From a checkpoint of a small sound classifier.
Training: muon at rate 0.0026, 6400 steps, batches of 64, held-out accuracy 83%.
Rows from block 3, named by matrix and row number. Each number is 128 + 24 x the weight over its row's rms, rounded and kept within 0 to 255. All counts start at 0. Numbers have three digits each.
# weight_ih_l0: LSTM input weights (gates i, f, g, o stacked) (model.rnn.0.rnn.weight_ih_l0, 768x144), inputs 0-143
weight_ih_l0.546:145167156154156180138137127191048132116108131141150105095144115121140093123127118117111127122099109114122115117140113112102119134179096137137102122114104110169122130105086089104142139175134177171132177113081130103085111137131155122155130129138135148149102115111147133123162163194103121110110119134138122124105166128128112138155117133105133084134129149146108088147141137115181110094123105099124157134132130139127111139135164103132110
weight_ih_l0.547:149141136144122085142139108162114148129097169141127144139117121150127126101146121154109154134145151106105159163162131117154124171137134156165105107156131113145092203156137121111164141096118125100108098155093135110156128132082138153124147116091133084095114117170100103104097115126151127112134156130120153145153116107107081106088093094094136135189132150123114131137169119098154129153111103103131165125169126112152108097089133111118112
weight_ih_l0.548:151154175110111131134094097104147111083086116107132125086144138163185126149128131152144119134150123124122123099108096101148099119096103173075130092095146105093125171138140107106183136126117166127134166131130144130113104184130121147146120090115113123130120117139164139080137102133120143101113115154148163128135150169136119153129137080127136132130127139155082117117109135147134105142100130179119090172110131161103111136147163098152112
weight_ih_l0.549:112103144177155124151136157104155162126154146141107124108123117141138125157121099121156138118137110144137100137135089123122142103132086111138147139100146126108148086138128178151138152166123150119136120123131134126142142105083111149131175148098141106096129145124141141118130092125160000121145112126134128149120114120120103142131137150118135153121120148115136134123101128190109142136134135102124112152115141115112116121101138165106165
weight_ih_l0.550:107134141148138092128117168132140183129137116118094137092126118091120084126134161157127134131123138118135148091099120121129134152141100164104145137171148170135119114135159165110130135104126136181136133110113103110139121113131129101130132181112027108123167139113146140146114077118078150136144161146108112118111138169122125169090169121121164109132130110103145089139132137124124133144076111133109146113080131114183132151125112119118133
weight_ih_l0.551:141148084161109201135163122163082159162150125100118128104161099127145122107124141122143134163104143119124092121107103075120151109103102117133134105098146104108132086148160117149125134123150137149120131095087149102067110146146129175184126122112099117153075113150157140113104153169113125131113118141093136124122126167122133149120124153149148105143091169109128124118106155146125125079125142134119144124109125140127121185126149126103168
weight_ih_l0.552:137123109130094107130112156136142091115097131120149164177124142121156100153147062103124108155128134127114132123142130133127121108123114109151156079107103116128150099142139152090144183105047140132097122124198110144123141126092148118108124115114161061156142115081151156143112162139128115112129131105136119125192157142158148168153128106136139164131158137131093139142139123128100127136132121129170134117140089131143105108108099124137148
weight_ih_l0.553:143167138101118119129087128078113140114113118158138133143084110141161137127151107111122126152180125134176122111104139134112108158126111139165121115081130101075079127118109124126089137116122118134130162118112143093149177126126123138130161133117172113153129123147162100177132142105130119145138140093178118146120101208117104128115163119096113109102080152177115128141126110083116129138120126188124107127139157145138163147117113144121109
weight_ih_l0.554:171155150135124162114126100143137128119129092157128187121137152158118135162113124152108148108120095150117111118117115143108129123119112162117115144152144077135124104065134122103092180124129118115153138107154153122075134109081118140093123156142108111114099148070133141120125141146153130087132150165165151135148180146093156137127125142147143092124182095094098131149116098127108167127126158143124098109125114141101113106110160111124182
weight_ih_l0.555:117118154116116068094101160099109170129155121126103118160120078116144151121090148077138134163140094130156121141167143118148122121106094123132113147109141111140112137098092165115089130102118104096129114106127158099136146137130149138157138143111124097100089128079127070162141095105156095185136094141142136157123157154115171114133159135112147134158134132135178145154129129157121170110158135132142122094140131145158083160125142146116132
weight_ih_l0.556:098096099115104163122125156095122136122126121109136149139142132080113144110104116123112076132143113139168126136134137139145113121151120085127192134111120204109129123111084113132100144089137124054132136116136148141091122124137131129166127122128152112139188076109122145132116123135134118148151124144126127128152065158156157137122139103163132086106128158047140144139120140179142126112160128136112126165123116153136121161108134126143140
weight_ih_l0.557:152118107094110132100155115135114144161112145119150123137091119133144161093092193139127147140134119126150146154116140110132128103128152143167107138110155141125142153158158088163162137141116155142109117113128163117122139116140151172119120135078123122093141116106106136161140114151100119119149105136122136154122157060114126104080095140127146116105113042124147114119176130110163134190112107121088126119118140139108128147147122113157066
weight_ih_l0.558:127135125124127114079151151190115162143111122129174141131116144121172134128116123133133086152105102115097173100149111145138150140158098153145133104095154132181101164109171137153098160123112134116169136146157069077123088156093112153124134144103131121109121132114153113095104105109130140150143150137108154156163130123102128108125107111132154141146149111061119095131143113150143117108102114131101110102095134149115156179132141101096141
weight_ih_l0.559:167136124135087091115125122101131121140134107107191139068121147151152146120124167143159129103144114136147081107126160120121138102158080141124164108122142119177139145201137154138098139158116105134107153121159149157144110106094116120176076119115115145151133117120123115113150089142090118128138113138115136157108141104166137125135122086148156157119131160123119077150124083084076136141121135140119130128154126123119095125163096115123142
weight_ih_l0.560:108114101112149134121123120139128162137124126132102142120142114115144144124135114111057106151103137132128157132145154134141143131120139125086108139084143144141124106126154206083089099113127138128130131151128142134109133131109124138121152068115140134163141110131147115119107103140130131108133097143114186192120125115134121108188077145124119131130157136142117149184133148112111083120149043153119112167117113105138111141161103144127183
weight_ih_l0.561:148065113183106111149110123054176121123126105168134176140124146157092138154086131113082118114115130121142150151120115128144119106133103121145105104136138151161123133110102138122129151119111136135132111122137155141176116162098140077169148123149148115148154145106112090141149150128137138122142155147150103132140154106126174129104119082094166126106143127128123084141104094099121118155122108080134103133127145175147158143082147096139116
weight_ih_l0.562:114158101187104145146130155169166139100119151151129110136097135121122153106095118120129171130143149113143111153123087138126141136147101141120130145126139114136123098127135126113146142105117116139101159108134083179121131155152148148134155118113060101120081132101116136095155115135113117112135189146169125102134081142160098154149145149153146112123120103105143117154158097132136131152104124089122119113068174157103108153093122142071099
weight_ih_l0.563:149128116140139149167161134120153100120135147148114156129200153116143114167152152111143126097114082120131100127137133133080159105145146127092120111164142166135100154140168111157142136149119138100096134144102122174089132155123128112145097135154134119123127127132051175119114146125093128116119148146105143109092070109091106133116116090129157103106122152108118122122123118156146126138121126121117178139201154109104126098109135099115103
weight_ih_l0.564:156177124134137137081115084165135115145139105121142144113120148109117120083110131133086081114137128105174088182118113059137135116103113108129136166154153102134122133143123095153140146129130107150094120122134156124102152166127121092158139102125124124141197100135168180129124145153112113152130138151140132131124115128185123108134090128113109100152125136085134063125125128144114145135148144160124141143134127108146125080141141072128121
weight_ih_l0.565:126126170132124128078136114110129132147139142124106138123094144130109130181119164096116138100134108120076139134134118154122115151153123167149120137136126121108079106122086123097087170120132177124139088120186125101153086096100133137200115186133144112138162098131098162115135109125133128125091144159129146141114103079171163143113161098163146123144131139142131111174125139118153131126111099127143136103117093134124174143117129094122125
weight_ih_l0.566:068169146157103130096103126075136157132156142099117124156124121076111141142118120141118104121114145129117159135123118171111097096129127079115146123115119146071158114137138122171126130133148148078096124146103116173116151120150145166161157092126106134156183113116115120104120126142154113108145136151119112123174089160131172130108139095124122130118122132080122095120119157105105158114147121168135159170141128135084129145094134131160163
weight_ih_l0.567:168097161107067116121111124126148122124134143172095147129111122151175123122139105105123121104155148108132175115144147112155115112152125160127111108140123094164117125135154147140095113131151136094131138105135131160098138097134109109137092122157102169102166148108083118136175137100149118112130133108074150133180090074080172105137099154139115146111142116164149176133146129121097144164125110111124090142134129114141180122133109118147104
weight_ih_l0.568:148119113115116132128112096121133116153180137153134120138104124126125148132116142150113151112102146164155139145167158122130141111139085138149132109078183126127115095120125141127129158119146118103111133133114128118137130147090114138119167154128119123133119119128127138149149128117139110015105148161157163031124114126131132116158113140120156125121074104128134112174119084129110081131145187147124121172149096121131119121142119126153117
weight_ih_l0.569:141125165167133138153148125129137139086094089123120112100109119141139115125135079189119129097128142119098119128138164147164146131142096125103053129154128146176169180124161132148093138137112079161141083140107101117155134154123132124103143130138159170116129100139114115142168120108132150117135108116119131110120121123131165140174150099074124126121085135106112092144109137120123113130145105157097115138129091173158097118177109123113122
weight_ih_l0.570:149089146123115139204121150127147125149104129142135105158126100131125134143110115146134135114126139101116103114120175115102197136127124116131096140128109068157137078080121115100122151145107152158125125106147106100131123139131141139077124138106176171115093173145112112132158152148116094100130127135164130119121093135104122119150125114121078156121149116138129121107135155172163142169138138090156143129156078132121123084101120167165131
weight_ih_l0.571:117141121138142091129136189141106155132137134117113156139137140142123121111132151143125122133122120119152080118119079153134174122099148129187106117114117167125114142099173092136118090094111141168133128139151154113119167160124129096128143149142121066126140060080151114108118153142131097139118136074149135189130134129139133125130137129141099137114090109114118143126175140129110203115150118114162139092130111128109117121098149113086150
weight_ih_l0.572:112073135116149126085094149083122123143127144151104118114090111101118136116121123140119137117141131119147115189138171117091140096118157131139120171079158146147120135108119140159133144124123135095103067145159170142126106149149139137114142086156077137078137141134089138135133108163154135132164178116091149133131142140137175117122130102127099131133123104136125112142138118118063132184112132138179172152148094131146116119120099134121133
weight_ih_l0.573:120131138166092168125155112137125117103125119154094131156131145112144118116130118122117130126153127139097115141068119116113135117104101142057108107130168103100112144163094099128112106133113129129148099131089102141143109162111152125116147099072143146128145157212101190137161132147119151173124092113102160153097122152152166186124110126139136172136158156138129124115147153114118161092120108132144114101110123131110123141139130112155106
weight_ih_l0.574:144054140065084144114123152156147123151150110126095125107105122108101147122107149146123138118123099135117146151127153139146123114127143095130128142155129125174111135151086146094123167139106137139101124114132192098095079178113128117126112146156114118148189086134066152130132133153091134129136120124104142109153105125138084140143133159129090114110122100131133114137123160123132152139122129124140131146140136104064151164135179115161148
weight_ih_l0.575:126131139091111118139110129126128128124128135135124128159128098113127101139137138138126111135133129112142133088147144148132074114155127097122164140109148120113134100057146144140147121153131120123094112115135137145127102134136121139160132145125159090151171071111112145093136082191170110146101106118080127147139095102150153141101144106152151159144097158132139111189116097168155119189177102145141114125090089134111131164083152149128124
weight_ih_l0.576:104148140166134126130114137154142151137102155129126127144120104113143097092111140135129152130151085126146113127071133162106156114090108119163150102159125056130146127144127110130110154127154094125147118125118152123138135118148185133097125149095140108120097087105130139139165129134123154174097119148092089148115148096117119099108079173109139152141203101072154150133148140096133149129144141135111179094145129125089129128137139132108155
weight_ih_l0.577:115114116162106165114159159134148122142143102092149175140134134138141125062099125122106146108136156086142126132128099143151163134140134091130142126099125115131127118149098127151083136081167153113118091076113152090098122115135159103207124117130127152133112122125165145123130116148143114117090107108142160091137164166132154095123144149130113137105137187110119113082102159117106130113120130156145122137065125148118168131161121126134144
weight_ih_l0.578:139129086092113124087133137130090116146167146148084136138124131150099135172150138076106147150116160130156105155166129106108168100106132148115153155116141155137087130145090132127128127103141154130103118116128111124128109093129091115107136147149205108120075075120163114118093143105098127144113154127131144150129145135115189129116144184134145113172125141140139153146121175133118170108123168128121106124126085134141086133102120126133132
weight_ih_l0.579:114138150143104133097138132099143110110097116131149099114114130138090127152143129196111132100129169170087099147102141151094102168129120081166113145126119141096137122109128179133121140126140160128135124101108118137132129149122162122100104141083138150105089085162119132100126104133101114147125117126175131137144112126189150138136127105150135113109139157108148128121091139134163123102155104126127103130188128108154087167145205153137146
weight_ih_l0.580:122132148117119095117108151149083137147125119163098123092105146150141119131153123105142105124111113119079183120127134144169122156122140134132131105119140146143134116101132143126124155169108120180150126097074143164130123084097150100119114127123215111151115154155106128095123102103097148099169161163135126124132121140084122120118156068107126126140151122106126136099121082101140163111127096108148173165159156131158124135150135138161114
weight_ih_l0.581:153140138202146211126132126140149132121117138131151115112174099114119102104124128104102155159149134102097073132093144124123194138130145124122157156135130142145147098139118108119135113065144142106147146108041142082097126128131143127160112113120094157165112130134176131147131134139145083109156140129162116113129138143146123135135103167124084117136089113092116119102121137133093125124104138134128116134135150150136106141110122136101127
weight_ih_l0.582:135132123142111104084116106159123103162098128133168174150105121137110084114139157165096115152143123128122124153135116135125114142156138085110106114144131143124097169118141125121143152091111113114117121095120137156133103234082137157120121133113131093135119140131142125158163132124115119095188141130112123115168116107117147155145119095099128115130103116154115127126122149121137093117100101172091136087124122112114165153156152192141093
weight_ih_l0.583:125155152141174141127145103114128136130132120115086173134121127150155103098116132119120149186139094092130140164094147115114165148137155094133144173122094191127099128100137091160101121108124089099119096134140127097119130120153139102158149090101097133128095112094143134111126107140066131095131159118120132154126159144160150153153105136140156128087105107094125136118139084143135170137186096122113126111110143155149134126144098105165142
weight_ih_l0.584:146145094122089101115139142124193129136138121118127128107104157143179118080124119157106122161121127095144142140101109065160152136181172138135141140147146168173119154110098147146122124113143117110126118148117099098157094132134084139143121136126107140113183140147147144110129112168125131146175148109114135125121074115120092145130143091127097132124123117106133111104102149128100112178131124116137103145118110138100200108119104083153122
weight_ih_l0.585:116145128137118132115127111152116106143156117156103111143148170102137163117123127151098132160132087098115085168068145110135114127131183143211124144126107082131099143139166120088125148117121131131087134138127133136111164164111111144121093132098151104110118143121131111140179116131124138119141149137121155143129110099134149159112130132122168138108117116147124137136122086068159153108149165143108162065134144134129094154100124088095090
weight_ih_l0.586:111135064134147158184099122148087103137114148149168107132118130108125106135108112165134166120114136125163085092118145174108135167077103121140126069128148145125146157115093104141133127130140148109090134154140145137130137124137137121112126152150153110122105149129117112147159154095120136119176089120100148166122113091083165112093096153115113117120138129155122158129109082118119139098149148161154170144177130094111128147136109095151129
weight_ih_l0.587:066140142124116134110127110126115147090124137181106098108111115094146145126129094146107118160123161101166125105164109110142119185115120126124067158150143108136127112110134108148102123115210143130102154096134134131095088103111110126100157145159134139161158142097146155102135161112141099131119132126108150142142104130095202123120186108149128160124137145150115133105098109128077110122141141141107141157155131147134122114136157097127122
weight_ih_l0.588:123114136140157123124161143110122152123165153105152125093160116116088090127137149128087120154124141153129131126094101139132120139137140109092124105170129139115098157094172102113111101102128123062118139100109122106123175127101154142144135140157106146134132137157119146146116090128096101154115154162115150138130144151086133118177125138148112120116107144049119151127155126160151106141148173058112175145106123145131110156108103154161104
weight_ih_l0.589:126126102102108143118091092106095145090114149132150072138146149108099105139101127130120112110107172135126127130092124100153161105135120129122112058162131123076086129061129128146120109109132164133134165132145170130127109138166176127092115117133129170120109092134143115127148178115139125110162098108151161109109180103137126136165139138135162133165135166172129155128157078119165129120136117144105151140138131153104135127122150132118121
weight_ih_l0.590:151139116106138131120067133101134111131125115145125109135107147128197152113169147133131132148155141077092154160138144141115151099101098081137117145114146113197135116102112116129123113108183121149207110130149145082144094146080120103106103134121163152141141116153144104133151116164157160142103147098160111128122119117135089132099140121159136137117117146135084123110112116115102123157111103108115163163129126141105167123126118103093140
weight_ih_l0.591:145138126102154113120125109085132128128110112156149206179131125122149131091133078119107146134102181148155091122108109110140094136132096128129151138137099102138140156153119131130142102139157101105152159118104104103173113115135200121092123100112154111112113144176120120130150104116100137081160128133106092164114131102108111125125127125143137157178144135135128142159111143136172087130079096122136158125097134160140161105118101142123129
weight_ih_l0.592:106130137091142126139159124130119093113119109127120179130106148131140118118124161148132101126147165149131131114139164108157105124089127135149132122125108155083123104178107156133120076138118159069143109124151110095140165184207120168102152132176162118135147119098125077089155111109091103123142113139074110147169118140132125114166128099126089142087137154109080117098135118135150113161141113129131143136139129140108121130139120126139133
weight_ih_l0.593:121105107095090126112140104110141142155136156143101109148090135114191131080132128121142076133104155092153166150126132104118137106102150106157115136122123168142123158168144109119120081105091108119154112079165122089127135113142126145105105159113136140101147140118161127154071106129155126151060132139137115133145134181132139151112136117112129100126149132157165121131096175153138157105138132104152113139109187110148113121119105134138164
weight_ih_l0.594:108095131192110169110176148118120096121154127118143103148127111101127106100118142089113124089149088115150094106127120084092134121129105088134122133138138144191139108114121141121116154164129095111126147146140131118202088154111111079139119135136065137112152111138157112140128107128138081163142086132137108147119182120151165147108141135153174115136118103122142161173115122118132151144135135109134109124101131123152130135125149170119149
weight_ih_l0.595:116152105101142156122142111138150134111188149157187127126102166116107113135115100101084084121142134149110144126111100132147108127081177150090127115153142105143118132137131142099113156114143144082130109117140116097138104109179159137096131121103105097117108116161150152136149103129137179110146153109111099139191079140138138152085150122125135117142115098153136143116146154101146120131113085133074107128126133111155130129117126143184169
weight_ih_l0.596:077103150104139141132080103154078148135153128108122137095118127124109119125118199124141131107136126151127180134105121111141136159120114127127186160161108143130120129165133115151158146102165084116150134167134092127076122102136145153109120132160097180119147127102131125125137133126146150118113105139102131153130112097123105110135123157140073108115116117192155174132128157097108082144138139105145113107135106109098179127087139121136129
weight_ih_l0.597:104127103127095072159146159109146204135132139110115123096125112133162117155135130131153171120091126152119121108141128138147134136113090123118134137130146158152166104156133169142078126132127110126168129106127158096122184159110114143128133170120138091095129113146154061104157125169121131121135150103109107116094123128133093111121105144137101092117098126160166113115125073120122137149069118126144127156155097142131148125153161165116125
weight_ih_l0.598:081148126125138142145086110163106119111121090152146135150121103113156107132141123098159128120104123105160165132124158108084149151122101110160132166181121149118126146125147090112090115109130153096086079142111182150171144135122134084127158164104080119109094122141097153115139119135099144148138127147141122112148151136119114146135142148134092140097132120102084155138117073108117137151114096173128154086134137167144112143171121137167105
weight_ih_l0.599:124164151145124125101142177147114097134121130121114150138135166102090151131129102104135114100152166177138141110101096132150119109142131073119094114109139144113139118167130158148090126104106136164140149121097100088134138150107119114121117139140107071117142145124124149169125081122176110156115149157125087149141176117091153141100102106168120105184139092110121128093146089136144129133135132148154100122175155130133136109100147172096140
weight_ih_l0.600:156134113133116144118082140159107110117120136117132065142178113203173119131128148130089135138151148134108196120124129112126118140104122128140132114108163128120125121113114126109105096131146136113190127172129136131108104130145147123130110099116138142082115124125131108131099125142095213119155094102157189113152142101141139155123115136133130083120100147185117128136112097098135132104126154120112110112123170107104113166111143109125141
weight_ih_l0.601:170113135149127149118129140161134139113101125148122114116141166119148130124104123105167102152168115155105097153110118126128123148160115113074138117091163119148096119160140140162098168116130113119115103131119130125067130111132150204157125106104133144126120116081127184114110136095160129135109175073111132125138091121129131135152132131100123096113134139126146104108149090070116138169136113126100111120125176155112105182169126142140109
weight_ih_l0.602:138159115118106145144120142142166121106111134144139147118143104138172110148155127096142135112124088151091167122156081119125126120114081124121131163105146119148143117182129174107092144176125071101131163089201124181105153121104095102095104131124151125131143123113098151117133151085184162125125102155160099125152110142111128151157118137154114099121164123139134121130146099095104113114116146136114115105132109120144104141148137127111081
weight_ih_l0.603:177130088097125077166139151083157140145121137144103132142134154138099137101153146130154137128178095143138161122151148131119108129113133135122112107125104130103144126127156108121114141124103142155140110116108147158034114133136154104128134151134184097092162178112096086129127144088113076102124138112127140108145107122116162132172139093149155134098118132106138129148148175127123091146143138110154127152132110119124088108091152131163137
weight_ih_l0.604:135116161128113166144156097131122149183136107125170078142181135156116128118084111096132079133150108111157134077144160104162146102094134113089107155139170101135107095119150126122120121140111116098096108140093111125150181122126143125152157115124067111124146177115170102103141168147127145160093089096127122144136139160134147152111111140105121116126132118124122125161124136124095147166153137145129122114120151120143080106148119160117106
weight_ih_l0.605:141145104139138126132169167110140142154130152118084187112118113146130097169127173056110119158127109130117130136098117095121117139114161083125130095110144153118140103141131115132088117114117137113154132141104121103102102130125112145156127118115089135138118125081171117139121137165111155114133140177122118126162143101154141146136110164163137157156114092042109141148135163151116139140099144105117132135069122146144107178100115136120138
weight_ih_l0.606:124112126101100140123128147122134109135124152130093122073140084114167142158141107132186128124135087129130123133122168141105083102138133145087139107133116127180131104118155152148163095111103147104108141127129121171144091151113121111130133106180114141102118107135117114132117153170147110111147132102094124116147169138149215140124145157130101128127105095148153110108128128167160139143122158096110118106100171113076156105116151157096144
weight_ih_l0.607:127122147138143100160137137151127096183226130141146102124148129122154122105142143132115114148105115155179161121134127134098127117154125156081107127151184122148135149141121136091131159120130123118111143134155116131143150112146165133092094136081125128169110100089144126144121123102121128065138137093107091108119108113120125068134133118152138144097122146124168121097125089150124097126131103140136147087180153122130087137143128119120091
weight_ih_l0.608:147138114196109170129126139077145133105131143096146131141126133120122129119110147156132124094087186099100177118126148079157130173117107142132135167143112118094128109148130209142158169121158150120153119132156106129109088070138148117144110137149129108091088120124107137090142117104159135142112129109131146126128084115110134138127115146113161100126084093174129148101090161095123125126136156133126135111149134129109116125117162131121115
weight_ih_l0.609:129109144118127107133102112128093095129082194125154131139145119136113076129105147171115181104137144144101121112113144101147177138170127125118134126127167098099102141142116127093135140108153138154099115159126132113142130119110142154134148091141115108151107149097129158160138149148088090151158133063148123152127133112151142111150086146125142119142181123132105164163143088091140103119121130137149102156115090155151095111141126081132080
weight_ih_l0.610:108116162120091116153106093130108127085115130151158144153105146095131121113129093163120096138157111178125127144088130105118057162142172114139115163123125113138136138155150121126099135094155119142149142160114125106116116122107132177134171142096112158086136159151087138095131116115112130132149113125123111133181139139150104181156143125130149161129133152101151110094130096075161160108114113153079115132118088154158116141132097126104142
weight_ih_l0.611:101145138117113146141152194112118161133162094142142071108135090092118131115097147139140109121129169126125117122156116114111099140159102146112136157083110109155124138111126170132165110131138129158134094148136095100091145118104104128122131149125142095087127160085123151164192141121140136163131143138092145184062157158131133102160134112094132127164118176126138109109127140143128115097117144109124142112118104111153116147082123154106146
weight_ih_l0.612:100146103146153117194121115090127132127124158170153137163113117124147109163143107108107144146152132132146121083112135102107139136114136107117117118123129181120106125107130127108132122143125107173146075127140146121096181112134106150105137110156085129166111140169152141153135114134128127115128115117124079129127164153079137170119118119093098156109139103077090139123113114100108105110107132171109202121091092128122151126157166157147115
weight_ih_l0.613:092124133116118133070133121118118067112086144150127128158193105143173116150149117131121156120143130115094108116133164113124095115131101140163140155152127129116144121132111079162134144137146119112107129150129132082108164144118144094154146112138131163120138117122164146097175102122131124114115093169169136136116121092142129144107115097101141082146131134120098130106160128106136101102121125121132149152186089125111164123149088171137192
weight_ih_l0.614:121107153130080119175122127139134137104108167141143112131117073111143135104198160137121118123127169128162118131100110095127111108138120162121094132113175140125125121137165151103155154159072147134104144127117139126119148134113160157149127100165081121136130134178137123146148121117151108101140116147132092187113088130138137096091151118173120108102153146126104112109126143099130152143189126137103128134082111106114110157099126121081102
weight_ih_l0.615:160142161119133147096144137127105097112106110076135145124180129105138151181129142133098099138152190103122107189117132129113110111133108088128138141171092141121161129141124111129131158100156141071107109139114157128101136110172139121147089144116088143101159135168137186117129083133137103135106130119127139101156125131151161131118135109086115131137142126068123121132086131175115132137138136115117151095111150090115101106148144135131162
weight_ih_l0.616:102160143074138143150125128169139136112144138173097126134130151128148119125134159106162106146161157103134114127083143115159194129053138101119096120134126124163141099126148114138117123100126083086140136106136110107140139140129152192126132114146163102124110139114136131113127132108099076143152103082142124105081139110125127142108129194117114122142108149157145160126139137114173144144127108138103151132128114096135112120087187130120104
weight_ih_l0.617:109109124190122095117145132094120131166113127091119156123144149142140167097127121102161119112124116124135144116135136132131141152138121083152152112110124150111104138124140181127090169141111120137199126135150100087121138105118136093105121139127126137114129121156093118141103162149157132144195095115140136198108148119108111119123101117164124135089126096109159101115085173112114139129152172139179101084137126117130099111092116154124149
weight_ih_l0.618:114157119115148101173127115111095153143114175134117162164129114141165080131111116132126123155116103173119081096118083139155164182098100131172115141119119084159134150129132142123111093140093165116112114114111133161135138129142087142123079137106146167118155091116135133147095149140106197118136136132127116143132119102145113164140128118108145146123097095155088163083098116156150170144110147141115112100131136161099118112140113123139147
weight_ih_l0.619:128125144148111119129096156131104163119108123105150115122086129163148116098108083132117162132106130127117121109148122124116105168142147143119119104071112169124145106150156137093123132122166157087097178142112108101131124131104122140096068110153149074184139125132151106123150113144138127119145164138149119101140131107109107137169100117165170153089165159151133129109129127115095120113154121124176115165109178132077154115092154122149124
weight_ih_l0.620:113141112145114121118158121129133132103096152141140116094083136157141128138158125142103134133165088130131192122118137081154114139108144157133146130120157170092166150153113139128107101156121172094119160076127102119138140149153054139082117089113129117110033147136119144147100141122124105150129131150141118154119168148140135148120146136140131085142135127135117107101134094146103114108166115161141109145146146124148134120087155102151115
weight_ih_l0.621:155105114126131141150081158139144089169102104124199129197130130144131133110130118125088128104119088124107154124162175146134089133138111193159121132127094107131178144117150120122140126103165110148124142104137150093132128151117152132120090096092163134138127135138118108170107110136135171159118110135121131110112105119106125162135140107164138163098123116095113120125111086128123075100118158097151118130129167137129110106154077116120117
weight_ih_l0.622:125102114140140118139133120137125136156136092136154085108157104151165098138139145099132125129126070166110113098134119152105122096111117117116154099139122144135184139145099146139113096159134129105120152129136177075081082121186130127123111148152179113142109121101121152129149168126127155153118098103166102125142113158106147126139084119114128119097116137109151112106120119140141076068158093112182151151108123175143131159137137128147141
weight_ih_l0.623:135105089140107132132129122106156135164143117096129113141106112101129157098127093133148127116124169139134118155102120117137125189145125154143173131158113087160168151176123105151128124117142135158149125149142146135108104084081149131118122147094134093124131160152091141089100139174114093121089142099124122134119177113075115108149144161141132073138161159119147130155147097117121128131103152135132101158104128104104098119162129162070148
weight_ih_l0.624:101124119169117115096113120137107124129151154106113147129112076126111142108101151147146088147159136121123125164095137128147106133124145100151116066147151119152145112111155181107071156131107164124172160125103138109117128122164144150123129154159141136134129154138126123162147102158112129100173113153133153095135114106112175084138109139121140045141172126095107111116141169082135107126108115151169083123111123132120139104155129125146124
weight_ih_l0.625:154128087133122162113140121109114121136133145121128120148128105116171150138144137133124142144076157162137078146164112122141095094103154125100095124142083154160128138096095111105140080139128166123160137111115138088155147125122124137151142135163161124119113148199124103112091154155104122143138107137124132122082135166130069137118141130148098145165117127103130075176091131162126138089188127135166106125144106130105098130126137152132101
weight_ih_l0.626:135138145093135138080138107129130128089166120151129176176156086093125090103162139133139101112127126129154157134129160148119136110102138095135128144096099107127148129072171114145110104119161099106146106129108148128101138116176118113122156098105136136124111127117125115139158131158167205099133101066109093115138121134117113152137139119154109110114204131113126159150159097116144157125111141108128106111093138150136121136151132123167105
weight_ih_l0.627:121080150112143078147141097074118142110110128073147161105113156159093151156125114110096150139140120120135071112135156131141109138130128103131093140144096144097131131149119135166129133168136133092159126146113109135135134114147121157136105174109098138129101148145126113135157121127143114132137153138129101116239120120120126113128086138141112109100128140113105143121174118117121095132117124133121155124140163187097151155092142127088159
weight_ih_l0.628:119126135150103116152118128125110129176149121099187110064087123140105143145157128117112145098157102120122153136108130106146127101097133108136104115119107080125164107146153158107172131145124142176117110132083181072130154136139152118105100150082177114119078189130127101142122129145129122127125148149148146129134101114094124165139132125102135133155147103142108165125138121113176101097119144120124107117174113141097150160143124156114149
weight_ih_l0.629:075146136144110139128146118155105124132115145117156151153102126164135129135156134141179123105147131199111140120113163130111159106115162157139100137137106096109110121155144119128131064160156139085128139113126160146101119139139127112097124114069149113152146117131105116107133134130162112101140126125173111147074117095079112122149098144126126132179118113141109156178128136160108137126140098094061163111133101135109150109132124086143144
weight_ih_l0.630:127102114107168108117164122105132144134148096184119122156109131133194132158107123122143123114163150108139107132170142098144120119115109127130090133168126107115097171108131131131167129125124110092103106150150125179154190122119082112089129141111157127100160149153145122118139103082169149137090112136139117131126105075117078168129102141109096166112138110073143146158113148126128141159144136130121105114117106096156148098139120142152141
weight_ih_l0.631:141158164079074163129144128104122094142116112120123148106128090118147123128148141180139130147138147128158146141128148174103094116190151119117140120088111128125121105122128140152084127090084159162095110122107115092108122152160132164183178119140141109148122107151127101133101144151100142136130079124072137141151085131109141149150157116111084115151123133134120131154102164139121133130125111112125123144172137104132140152069094123133135
weight_ih_l0.632:140098114111054139127138181116093103111107122147119101172110106115135156151128137128180099112120142135111150198136145125109133143143146148124141160130143146162136146109126108104095130115103098136166159131168145106132112100133110124148109116153091088087099147167106113163148124117101123143133080124140124146111125165117102158111142118131111106163165119097111113175129154110187129101116120079113150143164134141132136129126150103091118
weight_ih_l0.633:125145146117126115130107120147124148125126111152129105180155114108142132119153157160152159085142117122160117105108137128102120102130085119140104081142153091109088166133113112120138176117109119145155113148146099077133174116141136123129093131139236137118102112134147112135080170117124120138093148115140133133091148125092117090121119112164128117157163137100125153113111118111107149155139167149154140137175139117081129093139149123114135
weight_ih_l0.634:133130125115106140102105157120155120126145130103137108124147109128167109138129105106140175116115123119142083101111094147145159111146149103133160163113102128079093102075139158115137170146076181145136163183178125131162109135111138145107179137130114072094115133137170165160101117117165104139128113094159118136119132186162131114112133100142150104137112095146111130125103094140105130152117133138120118098111110148136102117126121160124159
weight_ih_l0.635:105136068126165117126121078133147143137173104107134130118142167104139111153093134106168162100118107096115160135170111120160128108098130081106120122127174154146134137098071123112134144076161140128112152139188143110136135118139104115155105114137127099133149117080097138074129108157116099127122131170125159139120174109079143140118151143149135142093147115102155157174101123139142149152104129141135148123098104127126167137146135124113133
weight_ih_l0.636:082117083129132119113146133094163113122106147133107107180111120142116117143131163127133095154110145082160101124165129094129136122114108097102143136137076131145128167126155174100165188097148143135131131115124096111123184111122180151120097141158098111128120128115085139122114101110113174130154130110136162168164129093158146116082162096145094120146124151111094100096136136098146163134123117135148154099127136119099157134131126112136148
weight_ih_l0.637:115139129095186093133110127152113115090174144118140140067144077138162110121157118123182068139149105131174129107126124123140116138120162118172149110130151121107148138156095161145127073145091103081107109143101152122121119136103139120073178175135164122132146133139100164100121134112149136149123110137129117159144163143100090124103135107157108142132142115139129124114111146111129128143118160136121131109132131135162088131086105157106142
weight_ih_l0.638:104121127116128142118144130151108154153120119118150152118176112139151117096138137143125160101131091154115116130133100115126116135085109141139129187070183130115138175149154120133167106124111084132121112108107150164104123137091095121111137120063125119089094087092138130125120142099143106134118151139102141149078165092101123156156192106097159132124108126130117149107137122154154160124126135122148098129161131124193131119134154126137168
weight_ih_l0.639:077115163135127131117144129113143141165130126129099122112125123093118118121103120130116129089161144137136105161081116158178087167138122111088134150105124147082141098106071126125095104126101156096109132115153177114097106152169141137170134107132148154151170141127125164135140097065113121135164096126138157113141088145123139155129145150151138130123063127124138155142110157151115126149134151181115103108134119125131114153092149151097150